python train.py --dataset="babble in 24 made-up languages, each with its own sounds, syllables and stress or tones, from a formant synthesiser" --train_examples=39062 --gain_aug_db=6 --win_length=512 --loss="mse" --hidden_act="elu" --nesterov=true --ema_decay=0.99
Rows from block 3, named by matrix and row number. Rows with one number belong to one channel. Each number is 128 + 32 x the weight over its row's rms, rounded and kept within 0 to 255. All counts start at 0. Numbers have three digits each. After the name is the row's rms in percent of the matrix's.
# convs0: first 3x3 conv (model.enc.1.0.convs.0.weight, 192x192x3x3), inputs 52-55, a 3x3 kernel for each
# convs1: second 3x3 conv (model.enc.1.0.convs.1.weight, 192x192x3x3, transposed), outputs 52-55, a 3x3 kernel for each
convs0.19 100:189120118132117128173169183097124119110106091093110116163153081135121098134144154114086099128099114081087069
convs0.20 101:101078082111068074098084053126120153149119117133107116139144160147091109080083089097095107087098128110102114
convs0.21 096:113147129113118098118134112094112124116105097106111136122149159122120121095115137119131153113120124103103128
convs0.22 121:114144096178116114165091145113124131135105120127110134105089128101103117082103123124160128108125115083099103
convs0.23 113:118098181138101070131137129093096113123128124165175143138151154169165153147169185090117143117111124132137137
convs0.24 060:159190132150115113060045103158153141140138112097122104087117116127147120135153150157131129179176186202187207
convs0.25 058:129166138161154147185160150134159180104124152134171147101135147126114089153154138090154186045109118082115088
convs0.26 068:139167165142092093156135129180135089159126120125143138144222209153154138117160159110133157124133140102114147
convs0.27 064:153141138074070147050110141145153119143150135142147141129119186159113108127122140130133156116123114080114124
convs0.28 089:118111133092120082157169111131127120133132113103122110110113096146169180169161144172162145178192228167165150
convs0.29 059:192160148130136127131128134157161170159143129129103113114079071173164140144156134071096117152165137124126119
convs0.30 103:174167150061104124054063107105107140155153168089101119169175178123113114121117103137129139121130137121134134
convs0.31 055:141160234162163210118095151179151162126088140086071109106106101101060084189189176094107070117098102136122123
convs0.32 086:134153178147123113085095119149145137083107117145133146102126138165170179189195136151149147109115138147126117
convs0.33 069:163175212136115124088070078158158154121143139101125127083143161113118138130163181111112128128122134151143158
convs0.34 077:191168149092107120044084087132162137151139134113127091108072088137141168197181169150148144160144137206204181
convs0.35 064:149136139069108137071070093139125138182159151181146147161200199147161136181137170156102108113060066148109146
convs0.36 074:151142141079079103109121218100140151080108108133155148134158173147158165164200191151171191100131124114140118
convs0.37 091:122136169132137149170170149166148129097118102143136156117100109081111100144107100105096097109116104134128121
convs0.38 071:125150181110151171096141100087138149115181148145172148103124141129149146141150137122141144110119120067137149
convs0.39 083:151152104115135117125184150153119129132124128143132137118093111161152108125141154144129146151128112157148137
convs0.40 068:153162098150144083105131128129141177124107120092114140151140095122108091172191161138160136126097099099103082
convs0.41 065:127165185122149120122163152132143125146123119163159148187196173165161144107070092176180141120093089095095088
convs0.42 099:130131166022025027067058100143127138130110114080086082102114107154187186078079085111101096196203173134130128
convs0.43 061:113190147130190172157217175114124115138124126175138177157148160091110100142126112083129145078095117119146130
convs0.44 070:169149144146120183150102137102107088131126123167158122115171147083123101129149134099143100096111076143110141
convs0.45 108:197192183159140124132133126145134136137126129158141134178180170122122131144146162121138157108122143177182185
convs0.46 065:115183210090146129131106078108132118104099093159155160079081136105109127092077117091094104120128137080103136
convs0.47 066:166163196050024054141122133106129092136144089118103101095093138137169174099107092098131131154163175138134130
convs0.48 100:222155154170153173206225211126108100110130119100115106145169144121165161138166154105135115123113128131095061
convs0.49 115:116107142173150110138138170144130134123106093124191123170150120091097134145101156148131122122085097145080123
convs0.50 091:113179186051087104126113134110105119097112096130122108126149133161161116129159115172154150159142127139132116
convs0.51 089:217168202204159136145200218111126141112112097067108114088074113080095121136127175126143134154197181142158144
convs0.52 093:157142225136148113169144117091123134090088100110094091092153108129167165109151158129119124136144136118131176
convs0.53 107:142083159109117089096122091158094184132113123117144129115185137125135128134116102087098149147094106137138108
convs0.54 118:108127110125114146197131215110109071119135106136159131064107089092107120159138149120131135129131143134130138
convs0.55 092:101109127120148138187127083126092106118089101119129119095062133075118164130144165099110078181179198142130137
convs0.56 094:108199187110144175124120109139112119093122131114125154145110121134099102163139123135090109143133116133132129
convs0.57 106:187167096144105058140117113077145108162161124110102134143175093130136101121143163131113125117125147102107137
convs0.58 102:107118074111137134059072099082113154109120141065095096141166183131127152106120145133147143147124122113129113
convs0.59 110:175144174218153184175194143134106091115083114130124130119141090095115109128153109144130091117091111139165127
convs0.60 096:179174155146218220091181178133147131126120094120083105067089105071095090122137137148114137130119125127130127
convs0.61 104:157167146169176162169157123164159132164154177175161184150119148129095124134079114143126111149169158138140143
convs0.62 106:101132104157062042144119049095132161111107125154128171148143165127137160140142141112105146101123131121145139
convs0.63 099:113127086101140063120146161148117117157118147161120158137140106173163141137157146147139169144156144149135136
convs0.64 093:056104096045124153092114160123109133158115098158144157124125218142139187144133167127150150156169148178185181
convs0.65 113:179178121107101115081105135145127125146144135139154127140153144142114127129127133107128149124110131150110114
convs0.66 097:102151143072101128123094079137085149095135137109146125162128106159143097162149123137148137146138110143113126
convs0.67 110:100166227072116150097090116139132126142137129151149169121105098108118134117156148112104084110147117120163134
convs0.68 113:111141101189126127153119136124114120137108117150116118111151113143145133106131150138145126123093120120132150
convs0.69 113:109144164117151163058130139117074091105122143131149148106125109110126097113165113132140123167144109153146127
convs0.70 104:116137103082138143086133162141185121159160131156160143106152134162133117113115096128125153182131129163120118
convs0.71 091:110151187182147159151129152151156135108148131145183131159112131173142134133122117181183159166149161145114132
convs0.72 092:163180192114191178107091121112124131123142092091130125174115092119130115114167141142128128134130146086120104
convs0.73 093:074131138164148187181160171131169164100110147155146130115141183134144167171160139125147166092101092102127085
convs0.74 089:085087116104065102138146103137128143135139137123125142136135123181132127181113106138137134122115115145129121
convs0.75 100:138168194165153130118141114099113157112082133182150154095131154121136115175163164091093107103141098159182161
convs0.76 090:146168155133154113210160124141120131101105121134140116128114109178124142165117118096098082106138115160137113
convs0.77 115:188165164171132154148081134140131124125133116134138161134129186061089199089148228163137111134125114137149153
convs0.78 111:131116125095125132089131178144141114140121112103122154148134125147151167117154183120110127146129128129165185
convs0.79 102:096087116154174202148194133163153132136156144129118093103130129139157071117185106116127136142128127147123107
convs0.80 103:106062065137107069177175150112091106145136111125134108117133141112092098143138147138143154123165160098138148
convs0.81 094:106183131093066045171109131123126092117100134100095103100140138166162142190192160115117133171142153128127134
convs0.82 105:247123089135087151185123120177127105145118129137134155202145096156116126169133156183166115121144124149145117
convs0.83 118:120180134152157121183157169097117100106115115100109106133115115128099095116072036132132130111131123108114097
convs0.84 090:179185106152127104141119094121088072090071131134152117182169137131111119095126107176150144116089084145118137
convs0.85 113:080094093044032054060047065137131128118124133135132123147141147113085097129080060124135129118119114118118101
convs0.86 095:235142037103137161158111130142128102141156144100138156188129106116098116133162204115128141144131142112106121
convs0.87 114:114136181108136177118126125125140159127089159125087134101106128090112143077078134150143152136131124135113110
convs0.88 097:170126101173099172131132178130126121125140135149139166174151109132120122147132129137137098115123134149123112
convs0.89 084:187194169186210151171199176122116106149144145092093135133155125111083109184107126121120119093108141135128152
convs0.90 107:214046051162131124166159112155121122165154141145126148203139082132136117151141147161168166143130133082090116
convs0.91 109:144157153183181178103093077119139128135144131114107099104126130108139125144149156133130123157159160144154169
convs0.92 087:187202154193141133146147221124095104107103121135152146084158113099076082139116096145147131119109143166142139
convs0.93 094:069073060104043044110115080095108123085109170103127161115144178092180159148148123124158132110148138115106128
convs0.94 100:115170197073146165115153154144142148134127123147095105149138142132130137133151132110137151095119147118122120
convs0.95 091:220188070118153129150179158132132131140151127135139145139196174141171160173176170169186162151158131128124131
convs0.96 089:133141104090138134115120125120117109128118122153144151123079101118119127114153119128136119117131102156139130
convs0.97 093:146123163159084171177068142092084139127136137141134136088118088128117084098109110163099144161127140155122140
convs0.98 097:130117089118142095119151132126157149137141166134128118108092115148113113132100116131148117165146147153117143
convs0.99 093:137091131149095108147104114150140146132152154126147133078125128116115127148090125121109141115090130115124144
convs0.100 097:138137094143137098142152133138142119114120113127108123115113103126114087107107088129127117129126112123151129
convs0.101 070:123081107137117138137106118133132126153175165160155137097140125121136138169134151102105139090076118106122126
convs0.102 116:123121127117125141129126155151136126130120130125114147097077118099076118099087118141122121137126111157142138
convs0.103 065:100088087093102096123125108149137123155150159167168167125116075103110105143151119112121131093084097126112105
convs0.104 103:126155056142146012131181026124131133108120138110131163110111180112101131141131138120139115128148114099155109
convs0.105 094:112143134072105080117171132135138120136150104139157121124105162121117150149140164176146161111114149128182178
convs0.106 062:127066109100069105140135189129167164126153138179131159198157113155101098157108109154158159087098132104119121
convs0.107 094:107115171093099137113097110143161155131140143110080096134140127167154128140149108128141134106153141088155122
convs0.108 092:039104111095128131145130136126106113127077102128122150165139083107090077151130096121131153116121116144133127
convs0.109 082:111065082085037026107070075113087143098118138113114135139163114164174164142174132142120107117122133119126123
convs0.110 093:091129187123101137128099144132119115148130128135132128084113137117131122159100099129100122137122121106120113
convs0.111 114:128136089121144098138151103121135114123134113144127104135115107141145108131145105111139107105129106106135113
convs0.112 111:077121102088129082126142076116118132123145121133148103162125153148115145132101119118144097112111111126113114
convs0.113 109:165102128142099173172100187151140150146108146135091126101123121104145134112107104140108138130127159133122131
convs0.114 059:131045094095040111163085123161156140130165149159171178136141141102139142105156157090071113088064107108110142
convs0.115 106:081066087141133118137088065159146136172145140174145139142141171151129133157125153135144153147147140119115138
convs0.116 095:140102153165154158116098059127089146160132159125116117157149102146159145074115134093106119140137118131112108
convs0.117 084:139129130108119139171123177136147106142154101096126106139135142095122150107126114121155125139150137171131149
convs0.118 091:140208135169152135129155100168121090165121157129128172105122094160112118146120137108126123122153132124119102
convs0.119 106:130126109166117121171135152153121163131128162128110157150145128164143120147128136135122110126130106114106087
convs0.120 123:092077111073091106056078169114137151129122128124141128134111091100085112131111163123112096137114115147153119
convs0.121 115:178145123128175228123152175166091087125122116100154176160165131128136143151140147112137121113133107122141117
convs0.122 098:058028040125078078140093190148129115162149117139115132112127115173161097165165133146107133153136122093114095
convs0.123 108:191200213215227172183167148111155164125136150158141150106081111128116107137136120120140151130118155157142154
convs0.124 111:150165132148123139111171175113156124124143109125131148138107131130127115076162169106135142115122120110109118
convs0.125 111:116111097162131119104074087113120120131123139136118165125105109151186108138127084133100123139134107140118094
convs0.126 112:109123136120104140123122089141133135099123128085098097061081146099095152128126111125102090101117102105117104
convs0.127 101:080123132166138105119110168099132165151102122130132125078109125144115119212145111118113131118107144115140151
convs0.128 116:108162154105116168081125170112085127143104133171123123108114132159156135142143112113106097120134125127129154
convs0.129 102:119050149057088123111114072160108127115126116090117119132133123137138148102090151144144116086088092089075113
convs0.130 102:084163090089161139159210130161095103161115127172096146130083100083100147094131093144129139084110150149142117
convs0.131 110:093139117109086117136058076114185149102142182102116129104163105098155188141137153122120148093105174105124122
convs0.132 097:120129126110056135102087099158122130152112140139133150196155108140119115146140118138156146119149151186183178
convs0.133 099:095119082070070067045056064118130121141121126140099102163144168142119122135123149163129153172141141115129116
convs0.134 111:148115171125077040130072100165162114160114104143126142126132177140120109132114147159159161121108119156130142
convs0.135 101:079064076144114115144180186131107147145122125088109135097099106149154151067116070144113127148120099072083101
convs0.136 099:173089128186102121211105139152124129123130147115156162112091098146098105125130145148134105157129140164150169
convs0.137 096:072109164050153143094147095118117131133136140111152115156085099087087126141155143118122111159178104136156145
convs0.138 104:120111093102077170167114107107103094100126154106125098148164148121111143171145159136121136129110120172137144
convs0.139 107:148141108181216172111150097138133091129145094156139108139127092110112117107124135104099132139103130130127151
convs0.140 104:133116177154146124148115098096122150152134145172138170115115152150127118167134141091120136123138116110109098
convs0.141 108:120075085148146120095143135145104069176120113171105136123150109105172150171181190145127104123123137135120116
convs0.142 097:195151150143155186157108119156114145132127168163156126173106077122107157159179121127105096130134127131125090
convs0.143 114:124111143199175170135144181058110126100118112126135106101119115096137151100131140128115152143137146138153168
convs0.144 106:123129160072076113100137126097118091148146121106134125188133106087113141128134095140126132127149168167172168
convs0.145 113:143142155156139105100157164102103111157129054147152115096102144152120073118134145118113131149105105126145157
convs0.146 104:132209168101127101155100095124114156113109135122101121136147217120086098137134109156141168146098117171128150
convs0.147 102:116080078176118179176102075129164176136127150135105080127145155173176190124133142116122121133152149108119115
convs0.148 100:083150098134111074111093156101168142107138129113139130121090076154121130111177183105133158134135103094130113
convs0.149 097:070131107087117097173157088133114124145096101129122117121126121128128093120139186168125108133110101082087114
convs0.150 098:087121096127114078080113122143128147116131143154178136121148133144190139100121133105148146145150146154132111
convs0.151 103:141075126146134159123125076133129167163165176134137167129163129146138158091106183112114109155179155096122129
convs0.152 096:179126143118087087155106127150138131156152127141121117098126167144152161123110124111113123146157117118141164
convs0.153 121:145128132148120108136159112113119108120107100119103094093090126132109118126116140100105094133135130112126126
convs0.154 110:097123139154150135133120090115121141129124160055100118128130177132150156177162118107100129131108121090084113
convs0.155 099:087127145119157161061118111141146089127116149142103140205152131128093113094112130141137118141107132163165156
convs0.156 114:122118128140176187210239194102104089079125130093094084105101101139148146087089105107093118111113144104077102
convs0.157 104:137107120076101113125089113156139127143133138118121117115129146133123153155120117144139121183175167153134138
convs0.158 100:152181104128189143099117071091090100148122169131097153129124121096123153124120122150141100146142093143160135
convs0.159 113:163151156169182201125153199141125155147121117104112109135131136138115139111128113124127131155125114139120106
convs0.160 110:096183174094145119113125125057157141141170149144134130196185117155144088095119117121084187160140179141146148
convs0.161 104:134183107067137116067107049152120108112132154128107141190132113139167152148160114188160148159153143147137134
convs0.162 109:143088091130088063145149131177162149173155163122105131130164143154123115125115125153136152151154145102124122
convs0.163 105:100138136170195232087089138164147107104117115117123124125117081129123118119113105136117122115123143119113085
convs0.164 106:151110126169160136142140159124093168146121137139131153106094064104136109102122135128110128122117115125135117
convs0.165 107:127187219149106116094094216138135139166122096107109120133152125190126053119137138120166155161163100129129132
convs0.166 108:158173201158143145054041063174142111135118125089067077135108116124136146137135142133120107132125108076084074
convs0.167 119:153118109098109214171064089106121131116152131096087094079110155121090151136129100159147136099140134128154119
convs0.168 119:205155121186154137186108104141153080114139125115114120121112124144165147149151119112122112129136151141137128
convs0.169 113:124097172132125160131139190188132110156132117140153118111133116133118107144128079139138115162144119146125103
convs0.170 096:171188171161158154172163236113128129123143154135165168192142147172132130161087108145094109156135145146142148
convs0.171 115:103117113162210176098128064064093081118146135138138131101085118154125128125117133120118118107121137104110114
convs0.172 112:039111121086131136116173170121164129128150119157155152130119154115155148136227182097126136120123123132123111
convs0.173 097:107091155163147141164132126169131112167177155159189170121082149106106147130150131129137154143142168144160158
convs1.19 069:050086070088054089140106110142133175194138185167098128141131113126120137117132118172153209174165176153139142
convs1.20 082:146147139192181141135110087144090152112121133123155135194171206155156163156161121145172112152177122174153186
convs1.21 086:141119111134147151140126172143136154198184150141146144138148125162145105115121126141141127178149158124124161
convs1.22 157:129133113170133119087070106098154139147168158120156133194208184161166149112159123128205171140185160113135153
convs1.23 115:135072089156140125114128115109105099142135118108107096089118139128119125086101129130129121085129148108148139
convs1.24 047:133120111162165148055062086126125140091099129129109109074062070133100086202207204103098096127144136153157129
convs1.25 043:109081098109072079080052051119119182139112117154156149137114121104105118055057083137170200108151182102137149
convs1.26 057:111101106169194174099054040116096163082068089122088073141165132110114103038091137154148156127141142095087091
convs1.27 052:148162171105095106114063080111117161129099122102087094164134107109137110068136138101127145126140201069063124
convs1.28 095:089068097180173178068105145111118125122121155117094108102110121179155137255249222097065090110091115120105109
convs1.29 044:102090109147168194073081083121146153106125146164175160063073074167133097220213212144138132134123123186197185
convs1.30 113:151141162126094089094070079105108144131128147138154156141136104090096095105152155063136149077110141132118117
convs1.31 039:109101105060085086055071064167177223135132129125141115103080096138139149085106122166164147146141138167174163
convs1.32 094:205188200101073068109071069110124183191164169100100119140117090087127093121136143109129095109124110123089084
convs1.33 060:154161142185182160029023084121148164086082126138108113056057077131113106151196220112113111151153147118144152
convs1.34 069:138157161139187185020044058143147153118109121115122118069034024187121087221202219117099111150153178139148144
convs1.35 051:164180179091070084068042063130153170126113099074075105153138110084133120093121125109152130119164182093100109
convs1.36 066:161178175076062047094095081098111162171166161070073101136105072116148108104150145085094071087106139096072095
convs1.37 075:126117123091079079115101101103116158159177198081084095175175159106145142122122132083120118094120109134139162
convs1.38 063:129142178028020055051062096115113178169134145115109114137112093091142113097145137097096105099122158109065117
convs1.39 079:072051091112111157114144145117118135118119131079079099116109094186150143197147125087083122077063084114111101
convs1.40 051:141149166097077075117085099086138187075062099064064112124094111124119116110127133113116134101129171073059091
convs1.41 051:130116148120099120078047066087091117099088098095096100154138125077110122054090111108123152103135126097110086
convs1.42 110:158148149255255255078091108132122122141134164162144121071084097123084064255255255100086092107106115160169170
convs1.43 040:095072119066044073086035051030082136092094095123118072134120131142131156053053084116149153116156145120127092
convs1.44 070:136116138048041061044053058095121165144141144165171195109057071146135135104135133114131111135161148124116109
convs1.45 167:148161179087075081089056055102095150129116134122130147188172159143140120077086089125119104135157174170169182
convs1.46 051:096100101141141133068058099086091090098114139106079076105119137112123115116170147161140109143127166145146192
convs1.47 059:111106092239255231043059094120125103118127148118116108079078106081045043213224219098103116091110121138152171
convs1.48 069:084070116122083097125097084168202160153140139125156114106142165067113136090063130185112139181128119195151148
convs1.49 171:114141131099113105153224079165108134173085139155084114085093103129134116149084103133121121160127104165136206
convs1.50 066:156174133164205226116080137111162133139132112100083041169124160139116103144161142132135129122097096120107139
convs1.51 057:083092089083087082075097046134111176156130163142140119187187137156138150184158163140084117118083055172161112
convs1.52 066:134136105132119120110120127111112101101138103085128119121141176102087125111126146108071114132101105116104110
convs1.53 116:186150155165118129065130110128069135093109130066137152129152151136161128138128155092067066123127108134150131
convs1.54 180:058097111116137128155179205100139109158150138129155135138110154138130130137109094098103122116118136140074072
convs1.55 059:096082048146129100123141124138113089108100134080068069059092120116152135160160106160128125095094100115114154
convs1.56 063:155126086092094109132110097077133097093106110097125174128083108128137128135150139118109103086063113154114146
convs1.57 081:108153183131152134131128104150140159137130142083128118096096122121108150156138158159143145135123103126137113
convs1.58 076:184213212126132112142106144095139213132149172095133151093136109149149106141095113105111112121130108148131135
convs1.59 084:105145135101113113077117084149160138138174136168211123139165147084130159144141158096128126114156144114115106
convs1.60 064:097136135099109124083120119087118119114113130071102160118136158126148194133141193137180186152124131172128125
convs1.61 081:160142170141115115101100104076079119086095090086097100142145152160173172056088104157131113127131106137153130
convs1.62 093:175201171166136163139115192074100109114112117076097078107109136100071079087113097099121125065066057168133142
convs1.63 057:149165121114112098183132116139114106099139104163168151076109142063089093099090101111135166120109085130143128
convs1.64 050:143165157129154136109119125070132104104106136133114128110112123129132083083113088063090057083061104133101123
convs1.65 195:142163188157132132074076133087118110073086111163140146118155124104112108113116110108119110133132136131138115
convs1.66 080:190183175152177162144178117076134191052077106048091088115099075111119123121132159171202181130124129151108126
convs1.67 146:118130174096140160085049105122139078121144084155135169110118145194177148174150128122143122167131131194146192
convs1.68 165:146123075110124152114060119095151097137129111133165130144134147134122139126134127103130073139168155126162148
convs1.69 177:187164165110091081154097120121110149105104094143145148113099088128087125151111125167118122143142122157108142
convs1.70 087:144176180124152147104104089059059097078083112115065063164175160152176167132158147130121130146146108140142146
convs1.71 058:105097067086080079102134147132074145080063080082078059154132102122120104087087083117155093112131124102109086
convs1.72 072:122131127104115135068103135145170131107113127110126179097086100184179147125168140176175184090115166146146178
convs1.73 066:138123124136117121130139161175133128137120110086080095087085131066100119065103120147163152100168184114108146
convs1.74 058:144159173105142132132142128134095103128089116116133150093095133144130128156116118101118130087131135100107116
convs1.75 084:129110133119104087034051088112140156143152142127126122092084106153167146136151140131115137113095115162159190
convs1.76 063:155142115162132114068070081132146137133135138095121155165129098114102137061086082101138135086106130159175156
convs1.77 122:193168130137145100114095082134135112126098114157138168128149115125161130112164141127125098161125091180113103
convs1.78 110:199190202118120126134118114136153142131136136153160155158099094129142100162156123023043078132115106129065064
convs1.79 095:111147151097099112092087108162105098133079061128113127142134154124143131161166158157114139105099148147122157
convs1.80 088:057026058098098119176212224142128152145122136152135143087073087090071066073057056092111161099096137120113124
convs1.81 069:119129115167171170095091120186188147105108123102120109141120099103074073124157136101144120120170158140133108
convs1.82 108:160128108140171133140082018118115104123130148104114073105115051132136126120069112085162153142125114156127040
convs1.83 165:065116101081148139117106079138165155140128088140129125171163138169187176103128125149171164075127118085095122
convs1.84 065:213178152170128121134105067198163169084122125147163137184154148104090124094111155073158126103127062111096070
convs1.85 150:193196161210224191128106149125102102135123137121113127133129157146135121092120115166141114145150122139142135
convs1.86 093:147146101141116116135080039153137131137066092126129070139160083097149141095083121108152124126118056137136071
convs1.87 140:161152143157121096069059088123109109148120137141089113143165216164167170166199150095135123117135101102123099
convs1.88 081:139118135138132083097106079091065109119082115103085122118123102142157144112118143149144144114099120117121134
convs1.89 045:090094115069038030074054044168136119130096075132137098152134117134119145110108118085131126074107069137162093
convs1.90 111:131125114094124137169165070101121126076110089106141103092118113108120150112084123149165142124126079107129084
convs1.91 115:157174186084091069065058063156162183146122132126145176163120091131115119175178199126126096098132134165157146
convs1.92 058:116106139138121105079056034170146176161125116117120072132139078128143124119151156107138120104121133103067101
convs1.93 080:118135144240224158114121157122121104093137134094132078074081101104088064091093071103095134140134169121110135
convs1.94 072:112149171155173184090074112168148116114065063168130083087078082136136099122160103126170134110151178128143144
convs1.95 073:115109133180209205169081075120088114133100121117112106034061068099104061041088107092132102184155123110034018
convs1.96 019:099112127108106119093091090116134159126118090127131072139145158080108150086108135128130136120121131137140114
convs1.97 115:084114138116141099107110084089166110127160116134094155203163181158135133155133095122155143102123145130114185
convs1.98 138:108139118124116105133135087129146122151126119125092155210166111159155142150158121136163146125115103163117140
convs1.99 020:110115073104122096115127110164146140094093134085088146169117096154114069138127078166176142164163153144141175
convs1.100 023:061108131094129126102130116137169104160115088113071093130131156146150142144098094131160126149171127156189153
convs1.101 020:093119076091098075101098090117127128076064116104091156159103058117074008103105063106141146127152165106141162
convs1.102 015:107101126079114141066118126130156117114127060110093072093132179091136162117136118157156144168175145192190159
convs1.103 022:130092092107093122109090134086115146090120115126131091146110069108114084117147124170130218128143210102138161
convs1.104 124:104145143125105128143122146158104121185140169114136152148130129125157146106123109136155125142119114140158139
convs1.105 099:196178138152132130143139152121090077152109092200160101079098103101094109119111139124084127141122156109106124
convs1.106 031:089114115107134114118148127114105105118089106085073119131107057145099053133070031111123164101120178077122157
convs1.107 123:139150174092116136111097134170131177121112144083137126120122139110151146112146118139132146108135144106133142
convs1.108 091:139128141122140160109117164170151165158150176153147155140129148148151145132157111131119146131117163105123148
convs1.109 061:177157151174134103155171145129110139148159130103151117063098082022060104088114114175175159152160127129141121
convs1.110 089:101101116120159114118150091142165126130157092111153116158187141110134130085128129190132145185181131177164080
convs1.111 030:085138120135128107137115100154136153161095143111110135167141121128107096122080118147139130145124115119116112
convs1.112 139:138149143140125154128117148190126154162106154108130176147144141120126151122130131163116047154113081131090121
convs1.113 124:128092128107108105115132094142186118141170113147119146209167143153109133137121118101144103113161107108146082
convs1.114 022:105137129120135138124134131115133173114099120088082077115088061075092074091095096176171170140159159157159145
convs1.115 143:174151136117145141120195198084100084124145097138146131080084091114102107141120107120113109128122117138156146
convs1.116 079:171157137112120089107145136076099072095133113152192168065110107096094081128106089145179144152154155138139180
convs1.117 077:119120099108130097127125085141105100184106087186071112125147121093097118067101129138107097125138106166169141
convs1.118 084:188119158157106123120102107102120133106119086115145076107127104114111114117109146165121149158129122154168113
convs1.119 136:135127150124114155123080136153137139116110118116149129110133147087121149083098099161112138145119155120112136
convs1.120 129:094129160106155148140133149132086091161116133136099145095147230141136179167123130144097127139121170071122137
convs1.121 147:101136113049087083160111111150117051154160128129155107116120134140156126166153123118129139068100117102115108
convs1.122 063:153147171180122152168185190081097059122083080145104094117134129131147153126140119170160174158129093135134052
convs1.123 083:104130113097100074098094078065119134068124150057083135145102112170133136166134155120102076140126106120138100
convs1.124 143:133112143103092112123095095124151120152133095128107118139096092144128131135138109138163149106106142101136143
convs1.125 150:128135154134094105177168102126141135115154112088169151157125091127171139139143121143142143089101127157120137
convs1.126 126:187114108148139116108175152122077159083101143118152146170136071139120091170159170096083108178133177185117157
convs1.127 085:140167148116114104123127118149132145150166111103110185121170090154189096147165171146128091146103078124151192
convs1.128 139:083106151110101089082089095098085105102150145128191162106138118146137113147124101100111153107127163102144125
convs1.129 082:153135178092144179103137123137122146139149138147145182130122171145137189171146155181164129204181189166144158
convs1.130 091:117104083140114125157088177127133107133167150141106108193132182095132160114159113130126141164154180127119059
convs1.131 096:163183115125150107154151163182133036099073112097085182109164178134165163156129140129085186106174183141176172
convs1.132 072:171150136146131134151119118078109151057085106073074073158125087160140129117130095090129111129137146096054085
convs1.133 078:168206218157179176192184162146149151134143094099130150116154165127114129142112129142159195102094087136153144
convs1.134 123:150126136183130107086129127071018134116095117108126117092164164102123095135107120101126143137160177119120157
convs1.135 071:086118134132135164225174137122148150106116139130152176165155134156152109190194153103125187176169204139142168
convs1.136 072:099118119098150103122169115123101144106107139099096142065117114125172143146113118072056048078094139149085106
convs1.137 067:174146132127110130148183166086142120115141100163140107130131115126146149150170158124146127122065083170111099
convs1.138 092:115079046122134087132155104116093095114131123113102136114135160119141131101091084122067069078092087125135106
convs1.139 100:121152122095091088161151109106127154139170143114148118150115078194128094179119099092165202074128153108170139
convs1.140 097:132165153148149112119117167131115119150141139079102117150133168177137089153152131132133103097093121129136158
convs1.141 120:165097106132129138132173156075052089094106118137149144099109090113138129137145146075108105068103106107075119
convs1.142 081:133134123121115122141131137128097123078101119101140112108088045134135143210158102107125127115092114160161121
convs1.143 165:117115100105087067129149150092098131157150131136096127098133106128123124116146099148082124123090133134115154
convs1.144 086:098111131169168150220195165165138114171139116213176176088098150122132158097094096095117107092137159102126123
convs1.145 117:104145180114094098110152122100129114154145062099108119089111134142115111136132140125131116101075061142121150
convs1.146 088:137147102136124142084052123143176109116109119117168165111127176153151147081127132099055092143148165092082124
convs1.147 095:087103070152175101122138127170101107140112105155092037091076112095105090119146122072097134184172140106112067
convs1.148 107:127136145131131152099088089101091071177114104111125121140089143095138144157156108166100099112131154114162178
convs1.149 066:122129123119125160133160196118155139192173134142189169109110134144125086126166165122126130164191186129126143
convs1.150 075:165183204165172186159098110108131107164132114130125131105103086133132117123152183199158104118151082127190184
convs1.151 096:149136095156153133123140103061099103093121137095108106132109122085088099129106119127134129132155129152156090
convs1.152 059:116111146133161146084086071152134143097079095172130094165141147129129135169130145159133134153159167132180174
convs1.153 208:127180197135108117131102114117169167139162128144107112190156124104108119144142160156129121129138103149165137
convs1.154 107:217163175137098092057130102183147157097133133125128166087079114101107121128153138174167147096156128115103125
convs1.155 073:108125138142166151109091132212223125156146132138170148110146173172142136120084117135093117112101147124133147
convs1.156 136:180121158071053106125103104177162120123093143051101192090128143148128152123119130169151135162145107139157195
convs1.157 080:169182181117129141119139139113132133092125133088097098097088074085126073146195175117099125116084119166095103
convs1.158 091:175142166115121135087101095121130091137117084194150173169181095159154101138144116115093098151148145118140103
convs1.159 145:137138117111125105101093045122160143130161142109170134160149162128138105108112118158110110166144133143139149
convs1.160 107:131196152119162123069089076167204083139160101125111154097144194126099127123098119146151117121165133099112109
convs1.161 091:218215154181180156128077096080124061117144139118116162151162129082140157092129133096136115120075104147079098
convs1.162 111:126127111140135095158163123068165092112136086117136066092121150117112141106125162161148133124145120097107085
convs1.163 079:145135167065083133100123128179176164136123130120133145183134121103101141175151140155145116145107127150152142
convs1.164 095:129130159114134129165138099160159124145152145152162179129133124140132138177182172145103115178149167154154162
convs1.165 090:133099118139136158084089143096147179172111110126151148099104191125108093080155103155179101138119076097097091
convs1.166 101:157157153109122149098112134154174165137133113134093077139112100121114127133137114145136157193138173143155162
convs1.167 140:167132103131103042135084088143135128135143174188088112165134122180128135140111090139107158121144180119120120
convs1.168 171:184165142107083092077068056085137102122117099143122104147112067100120129128137146179122105115108114127134138
convs1.169 143:130097086141109102101111102109067159085098112152147115161133095166144110104121093103154127095129142146112156
convs1.170 069:076116079091111086121105109107103104100070108147137147158115142176132144125110084122093084106090124140135137
convs1.171 203:126126155063082147129213159127168129130154116149151146109123099158132139152154145143148144112160169159138139
convs1.172 132:117117118100134139136165143060109076115107133145094138077083139111082145125123148078115046108130149110131186
convs1.173 080:194177157146117076079120142053045035155087050097105024124125083114143140077113122109106104081074046156149106